python train.py --model="contrastive image-text model" --dataset="close-ups of made-up surfaces with and without defects" --train_examples=101725 --image_size=48 --crop_scale_min=0.8 --horizontal_flip=true --translate=0.06 --tokenizer="char" --vocab_size=26 --loss="sigmoid" --embed_dim=128 --encoder_arch="regnet" --encoder_norm="batchnorm" --encoder_activation="silu" --encoder_channel_attention="eca" --encoder_depths=[4, 4, 4, 4] --encoder_kernel_size=3 --encoder_stem="single" --encoder_widths=[64, 112, 192, 336] --text_encoder_causal=true --text_encoder_width=320 --text_encoder_layers=7 --text_encoder_norm="layernorm" --text_encoder_norm_position="pre" --text_encoder_activation="gelu" --text_encoder_mlp_ratio=4 --text_encoder_head_dim=32 --text_encoder_fused_qkv=true --text_encoder_bias="none" --text_encoder_qk_norm=false --text_encoder_parallel_block=true --text_encoder_dropout=0.05 --text_encoder_inner_norm=false --text_encoder_positions="learned" --init="kaiming_normal" --residual_init="none" --optimizer="adamw" --lr=0.00084 --beta1=0.9 --beta2=0.999 --eps=1e-08 --steps=7500 --batch_size=256 --epochs=18.9 --lr_schedule="cosine" --final_lr_fraction=0.01 --warmup_steps=370 --weight_decay=0.3
Rows from block 12 of the image encoder, named by matrix and row number. Each number is 500 + 50 x the weight over the matrix's rms, rounded and kept within 0 to 999. All counts start at 0. Numbers have three digits each.
# convs2: expand pointwise conv (encoder.blocks.12.convs.2.weight, 336x336x1x1), inputs 0-167
convs2.254:462468476506562444534470535515496501522503492425474474473583468502505429570501484537419487538505552478556537515531458495522422371439514504564490476563525498605530549467483453406482501592444476577496517543504442496497459481550452403496484522447509577530439570462422464541530462554514500547544564539494571598568538443438425456487415556500522563437472523413521490456489459488440457453595528562542526468512497520431507584450516481478441436428473443432522541538470418469558459440475437514543441509520495549545
convs2.255:536551375507543489445440522509574506496661492576465422461544525470513461543486481469445535437535501529466501464470475473458462412489459320526552530552606442444441478540488422365503428518469466520507511510514502446553519551646528420473558517546493536496449495512506518592520519556441483551524414539481423466486543507569526521520453478542464547551487566526454459578591519511501455478487527460487499491538556531412489465476545555479479487553483496493471510512535478580516494481508482422624460485539526522627
convs2.256:470477498496585496523519499601385462432517575583505454469501407575511492527481507611524447492491467582601532567570521565535491477399551441456513498504474454478466567409587505411615486541548557383436477498498414510510515449534580474504557530394471422382590466640442473458422549393565556506495454494453545567450526459513505428449405545445494489587456474486469535503450379473482472562543458461481509522503458483453504416424412496535468380539403514477507498466589504444472506467488467432391450457499414443495
convs2.257:417512514467545537505463516425430495450521575505488556533481474541558448460551580455393508528473476462450464444424468545519550474551549476464529529458482488521507464589515519486476454574432472450497536496516499476484456437522494489456526453498500499530566492490396398466497521563532446520352478407420448403449503413530501512517507488518477466571439435489488536456519442461439423506469461473510551449530458569536438454442522443460492350652514536459524354553483488479507487508469465372336329512539383405470
convs2.258:440520469429531600428499518445463494490463568529542533464550400545525542432496510479453451542527415497480459463433511491411495523505450513466483490535492526529384526475594503467524496515415467458461456514535475426532498498592486508454509428410517570466501451451498550536501462446420530408510467486421411505496445407512580498460448523451363468489446495456400610418479501532427565547418425522519589524446494452457448504564472453398467433507484539426567517552551398550447425502512524504469555455521426475524
convs2.259:485475554503510419432433542575471560496554538596522379440471539543507469444493450491513516529444503465538465521572476448484491485619468447534482539485461432500449410552495551538577428447503506499535497569456568514388451511408481502473463527540533452536520436467570575542508576508511549504499511426557507509539488507560497598574434542484463458536535531502529489478502629488534443516537524452481556466479577527556442499461469483464384585397508396483494495532483494506453601511543489373548439497429531433549
convs2.260:500525558510564462488524576496387514464525567590631455503513559549510578472578502462391499462511395432428435434432500510487522517429471477562445510524451489468500472565438542512534536496506523534489477446499625508607470527613535429428505569519473503557531451353509457525490444491587511428469434469542419475457519449539509484486491451471452484444430423547504456428490560618447583507472519476453559415501575472500549521486536529533587564521519454459585582530514439477494500522494470487484356415393531532593
convs2.261:484453431365512422489522534569519451542531552540536528487510447507517481518454527617544546545493509542508565592653486648470521429512459517490567444476456477507522443524463535562491596563448454520405537511546519558493535469416473557470540530542522575434524558525461562466519504484567450599519480542616649606649618541466541499532499617499512547538463458477465424595500540531436492545524453538417492536542487501573503489500483486480605503371472449467522529380573558542565506507548631451506620498479633458432
convs2.262:477624495518459453540418506378567510575454471500438519476425492474511477485481407542564472483568456446597480560522428537450441613481495523559417527447407467523597516471518435589467529506527451583501500562509379529508526482358537509541545556463594428460465489495547482472483506419445403502531622553446561567475581467470531478526378456512503475457497304511508463442433423540498516565469493485463589383529519498523571513487518513535569548407473394558526454472474497518485475521531494472590535476498429579451
convs2.263:544489506525465507521526456535465575435439500392501501391522537521495466520493517528504534518505559508474458501424570440560510526538527554536546519553499532499553510562460382476536439417525516479424487500436406449516472428449560576570539539457514533466420570523622504467483544537489549465571571565514413527426508506518457572489496583574572509505479510476496534446497467488514528468490477477495374505445448508458587560514453506489531551531510514477478506527468479478521559436444506565506527542609522550532
convs2.264:491540437609522532428505512458460555485458450330516469455457506467482549464496544626483506464472514451481444463492569500503513480483494503473500557472489433508528535460413499510486487471530557509502525508501538565512504409440555451498524525629549580411495558453490581439502547504422557422595492395517507445614526553534470427542488559511495455622488438439559459511547583470540496487458493475471480523429451444493546490492466562496517437358521376542534435467512495454511433580498557516520495586455483479508
convs2.265:534455556579547518503514520538574449480439489452428503444552531479494615519516523503453514457531458476466495516514418416441503528507452556483595560501534536428517496504446481468528549473519522466504460492543592501547430601479629522544470609549508505523573476532476523461468496560481518524501459421406482498457535582523540488479559531518450554546449515474493520458439492489491494507634507514530365506521434488447440464546582437472463417482508530448572455527438514473466512567470526575509454466432610542500
convs2.266:366407466343460527479529587488554457411515492577449534494517532585472522448480432471450437519504471483432467541452467515469481578531486427493448545446507438592524444463527557478455530570446447445516502518469480457543556543656518432442592427572494487509566443549414480526518487452532438545503478464478445498446510499482537397565567520543508519481526508560476491469456498475459408511524628398522471592482522545511447463436516452525485463628441451537518494531528462461441561538445446502444498508544470497556
convs2.267:541501477441468506541579457500485531394527477505515498532472528494519562492553466457486490547570393432475526513572532408499508556469502433515590487483553595476470508563524471547451519513434509530448470595457510405550502476528558504507607485446475505493447433528505503545477555466386540552495437532453501441414527593531489482490495457473476544495469592489515528425491452516544448518442580519510438514553525502421453509456438437472430438527519496592448555482499527497521525482486476530507538484529552513438
convs2.268:416484489362599497511414478504453484454498471665469415515467458591515543576364410543574461504480534487517477521476509456475424503463426500573488531437417398493430398472460419525511494512566468420535507517461461437500520441423503519495488470393431535532411532392563496494456484463441511565530486531626547577488506482610537496448498518570501510536497539463523549469466481512492529499482517536552558518428549427410473468495503454386429602453501458574476532521467524446426451514467510568503521579426572478514
convs2.269:452593445490624529499443511503454510510507537480488499545443538530635513452471416457468461451364488550498526473604568530437465473527522515581390509439422445387401535480562558458564493493450406520546441480489455484505535458515462512509503386458525513465421566480485529439466536443466487517537486497441449597452541480495502474435491532469514508508513559502527572500498516497442544432483457367535441467586554503457457519462415506459569449491545559431454635526543523559437528480491495389571531504406569457469
convs2.270:483503392557543501516479541491461437414523501539550551637499452484495559484471404465494468538557477514659514486558623584486338610510504478504498479451503354508499440436502570473481447527441493568544469553486518425474469507468507470516483408467532492588422486472511519470526459518542507585508578495414560546420457413535534527543398483533425515384465500492445439601451514565538597491446516573386480540520485467363514488418471508432573491422471475459489504457639494504545571599515533463494490410431505529467
convs2.271:559493566562467534509479557556473539400572557575578465471454421571454520455531456514493442538411428416668502517525542602407449495467514534568476527546545491530429471581460496549578514649491503450428456500475554422496451538472478500502465499528527464467466485546502512492473473396506558518457508573498505490464472407612468529427474535495544512519514491467529527449483517473625461514583422445424449506525459516476548482485467457458495469535502506540460530434573456439429472432474433562508529495511567568436
convs2.272:529494458512486523509523537489432484594434475465544496520522503510399524529456493464513563491582517405462518457434509430587538451492427531424516498499573525568566524534530472420581500501526529516445491584448481591527541543461595460571594582436441609541439532432616459498496495425508431533585556535559470545617572495417425519541557465440526519511496549512501436514419563497558548489473572481478514528530465446526452484522517548500520603423613533502389527597425496538577476497518625525533479463502561512472
convs2.273:452414459509482494510429459532517493547436509494472457504502565449579434482497485499501479509478552534467555446477384465481522549481480494510568425564495509455518469489516434532569536450482592580524567628504477545513587531597519513479588597549477526466476431498516479545502542408570413630477509457471465511420455498560537532630536500525462508551534476484512493461482444430473461450553498516479489494481464478458562485577515500615543507460544420477572417474475468467498478540492531487520389484516432493507
convs2.274:429515560468466557544461498436594523589554534595502457489450457438468570511577531514480441474483464466507537507530458464501551659477408535495489492505477421433465401428465450399526481493490437536568452499542487434538532399509452534451436470557469436445577428503475522464502431486417488512489487484497510534484529491508526474513469498517463479524502544546455522491489479460492458485516549502583488557503569530478547487542564538512423448511436393579513508413483516449495473448505442620486453462552462509483
convs2.275:495547506518509539538512492482463503562502601487496471495487544516451515528478451372461512498501410424437436524489497432445471520541444544457484504582525483472528525497546593506412511574492446373517469467539500436498508489519480456457409428449586407560562487462472594453488473502390579502396397514545498450496555529471540475503532437474431485539455517489447493454514512484502555419502507515466513505549523547439435477469505538445506435512407546470482467528566522462546511451451520496371460464475538462442
convs2.276:438517614468558541583521600567486438371536465514497427564450425609409492486475467446533508487504466446409464486494476453420442483512495473560493552468421574466415457427533567586476566563554513482458456560569578453513446489487503548494494504499436503461485404452434459523540446455466446451492499462496513550474498475476582558451476519578506515442567526487449519308523502441437583483424490502429507457519558481442434478450481476419442495546536491475565500408510578485539478489583514369464476437450478551431
convs2.277:522542472560493547495502505492485490563464540539419460447449479496403505537564517379401460452532513381539495596485563507402590505435464437529513490523590480482501419485489519479395504520480432468441422476534559467587508528607569472440516520455452448464513485507470483517498531411478516446534501608477481427612494476522466424508454436457435443482480528535506526430525466494456559476398469489455504507488501459421612503525471533597508446472433544500408460521517481408438452442508473472456448487476457433473
convs2.278:463497490443505454518514534447488463468466537461541457549531550506449491495464405397524492473476491487518558571501529559431489471442458545516445499528483472425547395423453474474559491503483471563432442442512421541450583523452558409458575631418578428492509498516499575500503483538497497496546545503530486500561473499527474439484581435542447533511490433453462458468388539493495447453532462529375572440539523445529501551560615502542478577530494498575449536450500542571491498551481560433512530498564515580624
convs2.279:509567557527457576459468450495455562493476539454545560488504425464575415556557489465547539421511528556547582489595520548458435502540574545551489502535470578503531519477500513477511467447505504527524466628508480513558546512557509569482546592503613459421508489533495530511518458487426424490495491599542532511407564520550539550477447459478456481541554544570585537449542457460527458492578522471487526504554542488533497572518555486437574523470536422558466566506518512552500542471513543520543481486428557510623
convs2.280:457533543468419537536520508411502450491316509342465525543547444489542520507503399531542550476442474500516499486566546507579423467628523658502427395508534520666530469446513545547457539440546554471500502527477512540422459526421471538561469416444463550574501517516514484453480538461514467425477504577516507536578478503470516573509599524494494533409536522425504607498389496543523530529510481541584490512513520490515461587446484552502486557476403509465505649447497460476597528571539464524415536528533508511454
convs2.281:529471503524538443482604378473466474530457460450595483507568519448619556456539454479528484469451457492502540529523555497497446465434482502366539504555546516550554523603483502536546482452569505616497503553587417573518578514465520475476548589464536454525489495491482495497497539581565493557498597456493489550451482541568454534457606517542520464464474484584517546624458566533552431470529499536535515510551468510500459565498506490391485488467476440545468485491449434586510479506468431455418419538562500543511
convs2.282:445539474472476464478428503590504468489599564537516560535440486570517488430446422495529457476459511518486487442534409498426511493453470505534560447533452483446519509519540518507447513479459484526579449471476477526530450501526571560495522500526452547558508412573433440507540475385412386558468480472482574443542407502444502379426474550525552534464464449536518499482523490484413541426464480456501481486441460538506494546460466584454495494518460604419476498623439529453543418543530471430514436507521488433571
convs2.283:481523544552521451461475554564498571548518509563450542392444368566553426514465560490440556478569465486517437455493413434521472476509463522513561547481462491510477467543570526448385452541536423491488579526476575498440500445514452484563469537513510472459527496418546459545558519563528547473592519502527494474436511523469497457492521484528459491496408436476389511409453535442479477506495454490458437458513468493504514516542375506510487447463488525507481454457472500502472423566508478499517507526460506473576
convs2.284:466534497552564522563478466474528438422449557569551526613550513526464590543586462450484477520485437475527504429557496587436595531519467472470524498488461484524472467533547658469503492477519470384537490477435520493574444469473494470448457460560469489444553431549465484532458378465510496390503444392515497520461501445429485453504541455534509498363534540467458486512510518573562413480527537598456431475540390439360553463475440506538484472468458454472467457438565480476467505518592503485397490482532455527466
convs2.285:458488511442393499476442474518525500454461530538551531527469487448504532590456476410474580379519483456417398538478406457556465504469502491478527579525535547539545468483455409515460472540570449604445493497491581483502487499504482452403615592487485517514420508531501401526459527536431492463466489513472463456443597574512490502464488450408595404521385456550470553495520479531592495571410465548559602496514549534586459560470556546569521503483447499577467520480550487504515405552493564527537552562479547629503
convs2.286:514446531472565492561459550471502495518522497476528563486433464506483520500490506447442460564549451504516540436472525426471509548504488449552452530562498495473428464566451452477487526554460450410432487425446471331545427579470539502499502444509450521471448529545546433550536479444511483449521579457467485492447537440461557499436425535486438470492589526483500457524512532461441525468439543578485472509452503474469531455462493535540534451460465387524503533518459522433315425474470536433569442453476541501530
convs2.287:491558494496550589542438510454437508601484491611540447449447507439384517418534470457585479459496484626451476502495523573424529430461524516476527445505476555535521517458533439475463480514473527543514366522565411576550613488534481473486516505447478573607510582501546502426446475472509545580631526505508496577499506515528509561585511395509473523537565542513553554474391498517438451515540519521486492475485535524527491487416456551575479558459525490456488517447537640534594619476591558537501594475476568556573
convs2.288:497497480599485536566585595502446495462436529386521472423492522499543548549447520492514462536527450496458547512495495408562461471457574553477658396540550489592563428483577429513494551539462499533541562561523504547556517490499507463476584572535528561541463508513512582505571505490519538413539535459486542422424539517507555502466518522470599543583480630621545513461569367532618459511424565499512446454478437537556463497543550472496476580553480443539437475540586516578499510528531482546528526467498517589525
convs2.289:494567506459484490553480549402507476410460415515486516399444543493523482523553461623508512524480502560483439445492475427459416518598550601567432477518504480525457525497555398519578470490458486466591499425488486457544489438514515497508496416511426549485445559514554605428517514511493504474568475471514532582390492516524433600495556514502609589532543640526503453556616517458484519497415433475523464537483426490476535522522431563480562513518596489565497623531502551466517370491510505558496605491427505578547
convs2.290:485599384539518519510459491471556498544486452466464456478467462550521579514460532485531493469460521561535498501569477563519494472346503407549458432475463509486528586442447471539581526429478535452487499474487526498532501452546545506487509494456485550506544508506482479502471496511469365499487420421440419495480450552557548430556499514493387496498456447404440527507495403502431543495518493505429502495447537420524456512545493522540506446431482521470509390538516547457473417519467539486543465513429549469497
convs2.291:515473462571551520581571497487556418535468431424567516565511503430516475482561461433568458458529501399507547559525540527454526524400428403451585521541521471487508457498549508518434518533503487469543506507468423532502518504535523527428597555517460380491519515540404453468519388444530441572431420429538413462528441492482507459488510405566489476419428566454572481523535507438598450556539513523536404490508545496477521575506536472466400438521470511429453397551511499484502450472499522495513463500507525404544
convs2.292:478490485483539536485481517518471452406529527491567512468573520457510437508505450580535488481430435424454570477542547523476446468457434495592479539499492463457449437471555405530597552463497455532596505514485491567527511500457590515556484566514455507581497409422526458480500496482514551513556488516594491513589548486484480481476546534536492543576529539432552444453490538525506538533519458483558552517524445482493509525504523518412448546401473436483502483434525531470544518453554583607506568537537572530507
convs2.293:513416541531529451537497563462479568468588528561531469532439562521433502485494546506542533501478491438534522445456575437580443499508500534510568516513496534463553489466512513520568546494547530501480495494450485546529530481423562540510556577510462503456543534446502520528581483555547534494654522528543551545530455488545483538495510533446401479503534544540559399496480451526519531484405571563459489432571559549544580549466546454523540577473538460482508537471463499541548549554576465535580522580509609553509
convs2.294:505475493434470482494529478496517460490504609486550558529474568494536566471432480606590560570498476447501575479503448550531470540527505632518430452468465511482561544479494521430498463469551396520592482455514434530480430432490552489541513488537488514461511578543539606559505536537428548404422577527484542527455518410476360498461478476515584499546482622467499451511501509548488501568527470452584470557496425469513521457521499551525474527526509464509473561468485457485424425503526498538404555513600565519492
convs2.295:547493438560462557491518454550455501533504449411563541463396514529475536575473522480492404559552446432485433473432585468418537628568504510503511488449400489459495587505648561507480455509423434473409499523559467448390507514545526483514464409408459438411444571493447447601547513565494498510441503537486514495459493415473581431475507513499554426421473451490460499495498452425509537477517513465437448508457527420411543527495509499544565397517454510505443419440500482497498468481587623497448456530516482411372
convs2.296:495439481533492483514515454528546466528479439555547536504505620396570397468475413499527476489498513517571470522527478525490598547481412442549466557487482408432463479521483435410479458468407472503587466580482483507493485452613474573519557530422505470462528530403499458537548481517531449502454515420505439448444470485498512474496562467541467548521571439518444518589528661465525473447494532500428535533537506554461476439464517544497474532497529564510467493453510568517554487549538494497483464379507535527439
convs2.297:412530450484500509537457518699513595573533566489460493526575477492441651509394516377514461506535503524463522429415462363484427452433420518510564569548565502465498503542555455374485476476500479555407474625519471519612568559536452576553613604479453507444449565433469468526536507499516503522588589525466582486448576546459453486480453483434473470492560494563536599547514444500463423516552609452490557484530604569582590569539576594510585521465518531508524454540536530513507523526522586419503524514460423502594
convs2.298:500607510485546559461546464539480505506552535580452619462586490478447522498463481516478549482565540492519464532474447660503547515470446523545519508487508428521447461460453459540426450579499437411476500519552485457411449478596447531554516535490482511470512550547501536543613459442526499568511555542574533492511487559526472604552470479457514622617558531516560577452507441491477492538441546459486524540578467595549596566533434501513547459484480528538449529509498488562532461582449462465490547456547516466547
convs2.299:520485531526528540490482558450518515524473563454565547487556501475610581447559564540491510489443517513437478518497623512546564555525467596382495549472460508468507458486487493467541580447540526470526455492503514547641511428415552570464515456547446458393593456492500541550514433490427472449464481499468511519521411527482422509443485514484494435524467541471461581513488500480615504528496522496520469528533421534520518491536480498485524497523592530536563449504433389434495500496461494468551482558490415492445
convs2.300:492454526437517503482531569449509534505483500477419474542450444534419470550516367486532484493509467483518486520502511407416504556591503550495548544479514497558482442486465593516430461625451468516393454551490626551526528473505550541403473455545502486440553508461502397549515505439441501440576470512556510595504433498460556559433484590506474529466478441505477449532487449409530408493409536458493493546438469479511495476469525544522524547538469556504476489470470610423462514514534564541539500532524529448542
convs2.301:474460441435544354555486487417525426459448540439494535500465436508466583506442354503530470499426467512599459480491553551452494671521477506535435592537492472433432444556480481452480482530421343509493506542578493470483562543515512538530535498467649512504564339565408589388482580620509448529457511511418430565408505532426587478467527451517511471426517471468445474532449500522544559551555441522551534488469473426473511483584479457560477453496492574566474449553520513457430418465449478526502541454506491455429
convs2.302:478483546476515535496528449495498418446618554524500573463500495498530440527543520524516476506534574543571575631665498655449506473458531524436447509496436509488505560405509446487581603569569534443429546404506483463474584563451484479498542469488557509518368511564482524512593483473527553523511522475417548460485502463554475531440536474466485486600567544499533447545460380428490516511448522479385577503489477527543575593476497499532515445440536448546518575450486508600497442469514544456388505458513521515492
convs2.303:478365480489525576458599504477416505448514492504504516520507516533550527498538586478480472568480520454435523514415406392601536504457499448506462460493448512559537491502583492503571471502494623435426431518476499518559487436530421557509586526448453463512525475519458536497551579524511438475546450485638490402587545455553511488493490498385422500550515534523468540550591460582475496474548425395550469486517534572472463456534530436441463520563587394466493552550511469493608489475458563543527479501527528515562
convs2.304:455551560482462477514479461495477534482539485448464525488453439456513525440522494433572458449488526518514558564535467603465586586460533502463521421483404489444528490464535480486563491588526495465483512484469592509579571529535548517504595582464520403451491469511382485447527482441540544560501469424532599488499504475514543511445578511480454532442416469509505527557432468501484456463568444446469495514509493462477547530509583507554464534594547533464477436451487513495464510496446499462445464554437525477497
convs2.305:561421490454542541500423503461550432476442512548442596414489435487578412540421532572582490526481517408440557469406387469465446552508482459464500497409481614465492456459472372526502535451469523528549538518441477446401521548535493446471538517452486593498491490387558484429464500479503529489551546554588464487488539462511403525555491456446540510603456602571501527454516495460444491477457555541524454553498535406513388513453532462519391562455508461520538553537523572530512508511554479531573572611428538485564
convs2.306:564591477493551489579528357546559504483449444524515538468555535417611465482498403460468574468522525515506583455561513468505557450531523601524522460520568555517516415507480462488502498424523635561555566518436500471425504495521506450509536501476511565478344483613503475439494477450510504535474450430533474447515501582474471585597512450448474509497482545550427463583551458554551492478537473478482472466494507534506507450448511510521435437505417466502515620494485427547482573589575531512392470517542517529510
convs2.307:568542521481532498555479593512505520619485457495526572509536594522442502444473564509420579483461436495408505506516507516549485484544545438509522531447557555575520353465511427492451465529575538501580558356510662474463508612446535469447492521481582501426545490490506463507488510464425485527552598458511533502426562492400435615457499532404591458536526505505561451610510515546522467504550534635440473553494491493503595554515541422482557508550555418517472542567550486504494510432457562490490489549535532448435
convs2.308:502492546473536465482513472481556504487477540490435605533554476471496393461437486516384392460572494441468481503464552462513510491577517463459509592476519524543522568582593599459456539511476405534442524401544606501488514557510578611540476513427503439428475437576452434573605505561517550549544538513408532527498404517509417452592471551482589499500535520435550568490472465436522476534612432481451529462469566500586573521501577520453533473605464540518533429552477553495489518536518524413520510525477569453494
convs2.309:513545527527523457557528587570547466539527457546457571485423544531563540527512591452514494585550470473449533564480492437554469522525549515517448589596574515502516532557551614465531555551468463424485498502450621379502519586496580523450490490413502574579553493466510504555545506545517527468509563503431463465430508539541493482476486529473618554568375500579483538437557411543561550597404546556442529412427517490494522485513491507493572536620520541503565539550554487490497546510421483480510450530443496485451
convs2.310:478524491510548449504472502478581485504508480475493489518420487505461411511565505444511471556462537458516477581449482479475586560505453483588494562519531391490527556507548537584444480509458470509537482548485550468472539454568540452435542508523493543482543484502502465503537472485425475531500539499394493523394544532571429466460501511403505508465500472438533488471473592426556535378415550542475508442456508498575447485431461434480485448526537584542461500479548455437428485526458512431434534489487577501518
convs2.311:461501586506438504494440525516425479596497467398474540540528346457599501468520525505521468551422490492598465635471506449462515482516439551474456455417524432466557482486467427501438522463449492552515471570568458495530391403435502526430482554484446436529547470471475470544478460513444502479600585586552539535510459543501497473569522463475461488541495513566509544456510459485435485528440470485501514524505529546608609537490580623578525520383444525477460485409560601619461476493583453441461433426477498539511
convs2.312:502496522436490536578522455501494479441508428555489505442509527542478520501529502537479477453505587563491573526566492536530495489479457565465495525488471490533559507450501339490524515533541489462532420535464484438499534494528501521482508538520464495457476480329526480522446450454533579463480508529464549487510533421593406524512499562516468510511489484516515402467436534447507493530505504522444583533491449472467547514497504509464506463362525486565492518487476602543482502500518442538446503526474545544438
convs2.313:450541479494457557534526491510468490518531505595565491553522443653489510503479429506498591522532584414429442468462414444454489459502488517612466467450505453605467501621524521530565511424612515473556504468482578488458423415534520466474473491506429580579449592507513526560439533518533548435467530485568540534557486465532512608434556561517485468575483546484549566421543596511475471564427501476501538430501513481456498430443504476448500593522639532498605517492500487572494551402508410478618515488505515565582
convs2.314:465429581431485493522436490511545469490392441536421466549421456544482445447382482503521448548551523427465494503403518391578374380522573473501464562575513467490467493502492531531534547512548594513452437531492544520509421448526529521507432533500394554609468545509433522482418403567559517407432546501546503494500520440498535577510557504498571564476495534455523594399485559456414508573394526521509538502501541618592506534446528541360447602548499474501527576462457535487507526535480481521579460575471481591497
convs2.315:496513442455521495421458478514491387528421526512450540537407506609516509562518448567613607554487469478447492532506550459592570574609464559553434435478475542561451491467487409514519420563543425458506458439530436459479459479531473516483491444483496548409510573508588515496477501572476599487521542480620564564567474472522467547529447547546619663637484541528441530492506535476414457538486458455472525568462407452489394451459466533456518639407535515621480548550499498443451532442542430580583588622472578522639
convs2.316:457533505514484532451471500580564473500488429481512509491496540443455472576554487532562421509515492536502530525548498578473526497514474518413482515561528548480553517360524568515484500541434566519521505500480477418570539515496485502429451572531489456479538517468424527499603368443507463517531518468496508485569486431550450390518466511504477457501512466484491421462479408462497525513495572495539516469510477469512508450488378540553542448532591505601431460498470418468504499436484555532471463471513517464429
convs2.317:437512554595479464451509443572577598485454514490468512349429573563492571489523522470531483454528506489424518473451511480503542473543462541531609538507483496529560515507524422489483390510504528474610471495517552523601485554523526503501513516517379454529452495499447476426527453611550631435499416478531486468454447466597524560496481541518550571515522478529574490622456499514491518509529459564492530549523456510513529589602548536464449643436609508441530482583477509572500537518518526545527443543449474456545
convs2.318:486488491412474544572525498475502492483566532556546470603442537514557560536545454526501497541480508488525517573511512499500458536468505490534587541591518478494431487486472472536454506502504474495560549514427475474487508565453597449503535454506537489512495548430473487598551393528440391599582499463341450569412483420548474579519474534506382381494425554512511527546461555527485475494410480546456485352562437476500474474485463498428624459562528528533530546451487452510443387431448595533507449444450538516499
convs2.319:465507556550522522400491383451508561435474573559574477503500571486527514457577483489571571491555510588490563448518427502503529442451403483463545551484447525454491558555487347586413471415557553542459538464434508501555588534512536481560539633442479499537476501460454520491529498470501450571407403481476471409478521525424558458499547443465424439425570448538530500510450493603508414498544573560510481452510538524417476478539501476637453468438494521473491509572491436417503473516424465480539507508531484461479
convs2.320:464543490553529550499525437472418450566413525452545542576487466472606615522436517476577512535530477444466452429456543523451490519491455453426501471495474465497455447466515574552470525446473537457528500497538388510509528480521501542538476476531465471483542506517523424498465510547482487385503493492471473484450551493485561534471507422485560595452437537476519628532516534521440490567506474552440413525467543564482533484505484541476577558531381518446484521521602554452562523513585464556526560419481412549608
convs2.321:530469502525455446438603456502470487486386451409467441427536559456478480526498542464518471622449437551528528632483536475465605599647449505407501512565551462472515533482453497526455538417525592503506409467507459498576497504450500592480510504571528438454574494524520491555454479427432532424529487532479519585537540476451417423546499457607517532536517458585506481536515502526475530360488513560472463499573396413443547510571508529432557484558476508435562476502568482497531477497405494495504548527470439507439
convs2.322:488508476524542485480507424515621586506496507488471580511564448458491442467530510468558517477542505529570496455485478589459501478455585531516527526504534471501614492438530430511507497479564522469478415460515458425458591527414554418543656587532529595462526466462524488464585493473480488496450488481382529535518484462472474490483496450459409451554493500487495461532465500485557467444557556570461467593569399462449443474508401483580452521456506488566450555466443501505482442548502589477418468543583455496432
convs2.323:474449565462556502548459518512527503447490542464506440469411518453509500563548554434478495475552575492489442534467440492477480464470421447466462484389464488552572493436490396506465466470430483374534538476457507458463488620479506513522560556454369536534429577388486440420445480553438481497433451512550467485465501484501428483526466534422500547508474487562531545524427577512487503473455522556595438568513486496413488387491481446464464555476418455545549464553379515508494516500447547573558579459528545442561
convs2.324:520490453462616559552428479515497508520490447554533565531497493541476490508406405446460371485511439556542586556486574545436536555478387536522480418506527557596500549514414504422504496506544499511461484545429568492426576497462534457439442529417619449501407382623482466496497504551579447509504497476563471497574535554492450458562494474492463495533456409400482450480429587575492565422460543449455521465466418465548534484571462550578494501470483459548484487533491519476504478463507483523528542532578523522431
convs2.325:511551534577498510529545436496475437519562553507512511555612460488446560487492521493450546506600462460592544522554505584499480494531446546474515480373471530506563461521512495416557580417575510508627491571471401486570509438546511435445444564569544470544533511565477519488484517438669505576527434487512484356483449523431579513518584471460540451504534565438481496468490389494507577532474543469420553480537495533538536527561444523536567442503537412550525595438519457541505555557471574471464621449555525497534
convs2.326:377508507453510495561533458511378458485532494505489518547531553462469606510387449469500514572463546478505400400521470462471457487447492418532443449484438463534509482453470437426461466455528422498521449516497378520496461405550465488524550507481565500416471473463488467436526491502558489452470515465436437524457470425544539565566647438438503543490399432534498514486456574534557530526523529608450392495518536539435594508496475531517521479511446545442533429410575462447432529429532435563463459446451497529536
convs2.327:381502521551479502503478476491464448554504497532543569481475460547483573521472502459505505515529466510478444567458483450520540560538427482434477367460570451473449452526471520533554493537392554420519503586551468486592508530587456511434591554522509538567547478541639465455507584564471541502458424432541518488529500603516424474540508421428484523501513500608427482484533462533472458508579532529508536521480507526426471490541598545540435522550517519552426494437493494431510462446465511514486398520421480473436
convs2.328:503463489537477508500507503414504496531501526394429428476497460551490517514537512516543493601506421483517470556537570509432541534514490465525498553502483418463421396530450514590460573579410556441520473461510561506577454550583568540560474500603450533515516511438472540488448476424530594496556500445529487488446442507401520450481567467495508524452417469477575479524510436445463516556486496461435573503529492505477494602500526492452439405482419525560373471438504495498466502465538497432395538511449423491494
convs2.329:479534497502511530470527534542472516556418553459488545515520451451624498537490497537438460564462494510554442540530537465492559499536475493508464429499486505525513439470459453494624457555544426522461397576495429490535473567504514529509474504454550495460486476541453469513510521498529445470556531503495482489517528458551490551465482426462500465533508465520515467452509515455394461428425530496476577527507437492667681618609466730599665553402551484481537386412509506527558468562503474467500449453548451510462
convs2.330:465529496545482441539590506472468522377520539501497511479544575480481503508463473494468451540455472513537529500549578521502457507458473489498509521506539552506463600591514483415569440508547485579521429522472443517492567449503595535512609532485561465510585450519442488462435656560534538483442423425494488500430436429519458519535599488503529500512456533512537588531430523518525512477502505479493530540557521471467478423509501440477504445407468510424489433504562451477519473505526476505540503454539498524481
convs2.331:485490451567456481501514470546480413501571470485532517464548569496517440552446494568469501549397584610456611478441423544511431384478462550456421519557603555474500466514507457448503478430594471576552547539521532518481574524498515485460535515504568531514419546523504529463567527431521536526545526526488465484587459457437569594577506479500493538495462524470544546586549581562484466529533546520436446403545454582552442502434490520538459574435483518470590523470562527579544574517513537552564500575501559505517
convs2.332:513525501568475455606469528392495529476522456511527486531552528442554496542513445517582509500501544533472426516422493471532477575426562516506633532525602506540528484563554411554493452431482527470558580484457460504574417518406579539496583617491508487564472561482595445481533536523441516447487466568518582486536571527523473485472490429499524508489527548479563473521534520509529504571499522524524423429484470583515462503548542534515514520439524543511430482508537431490567513533499530384574457580613570554493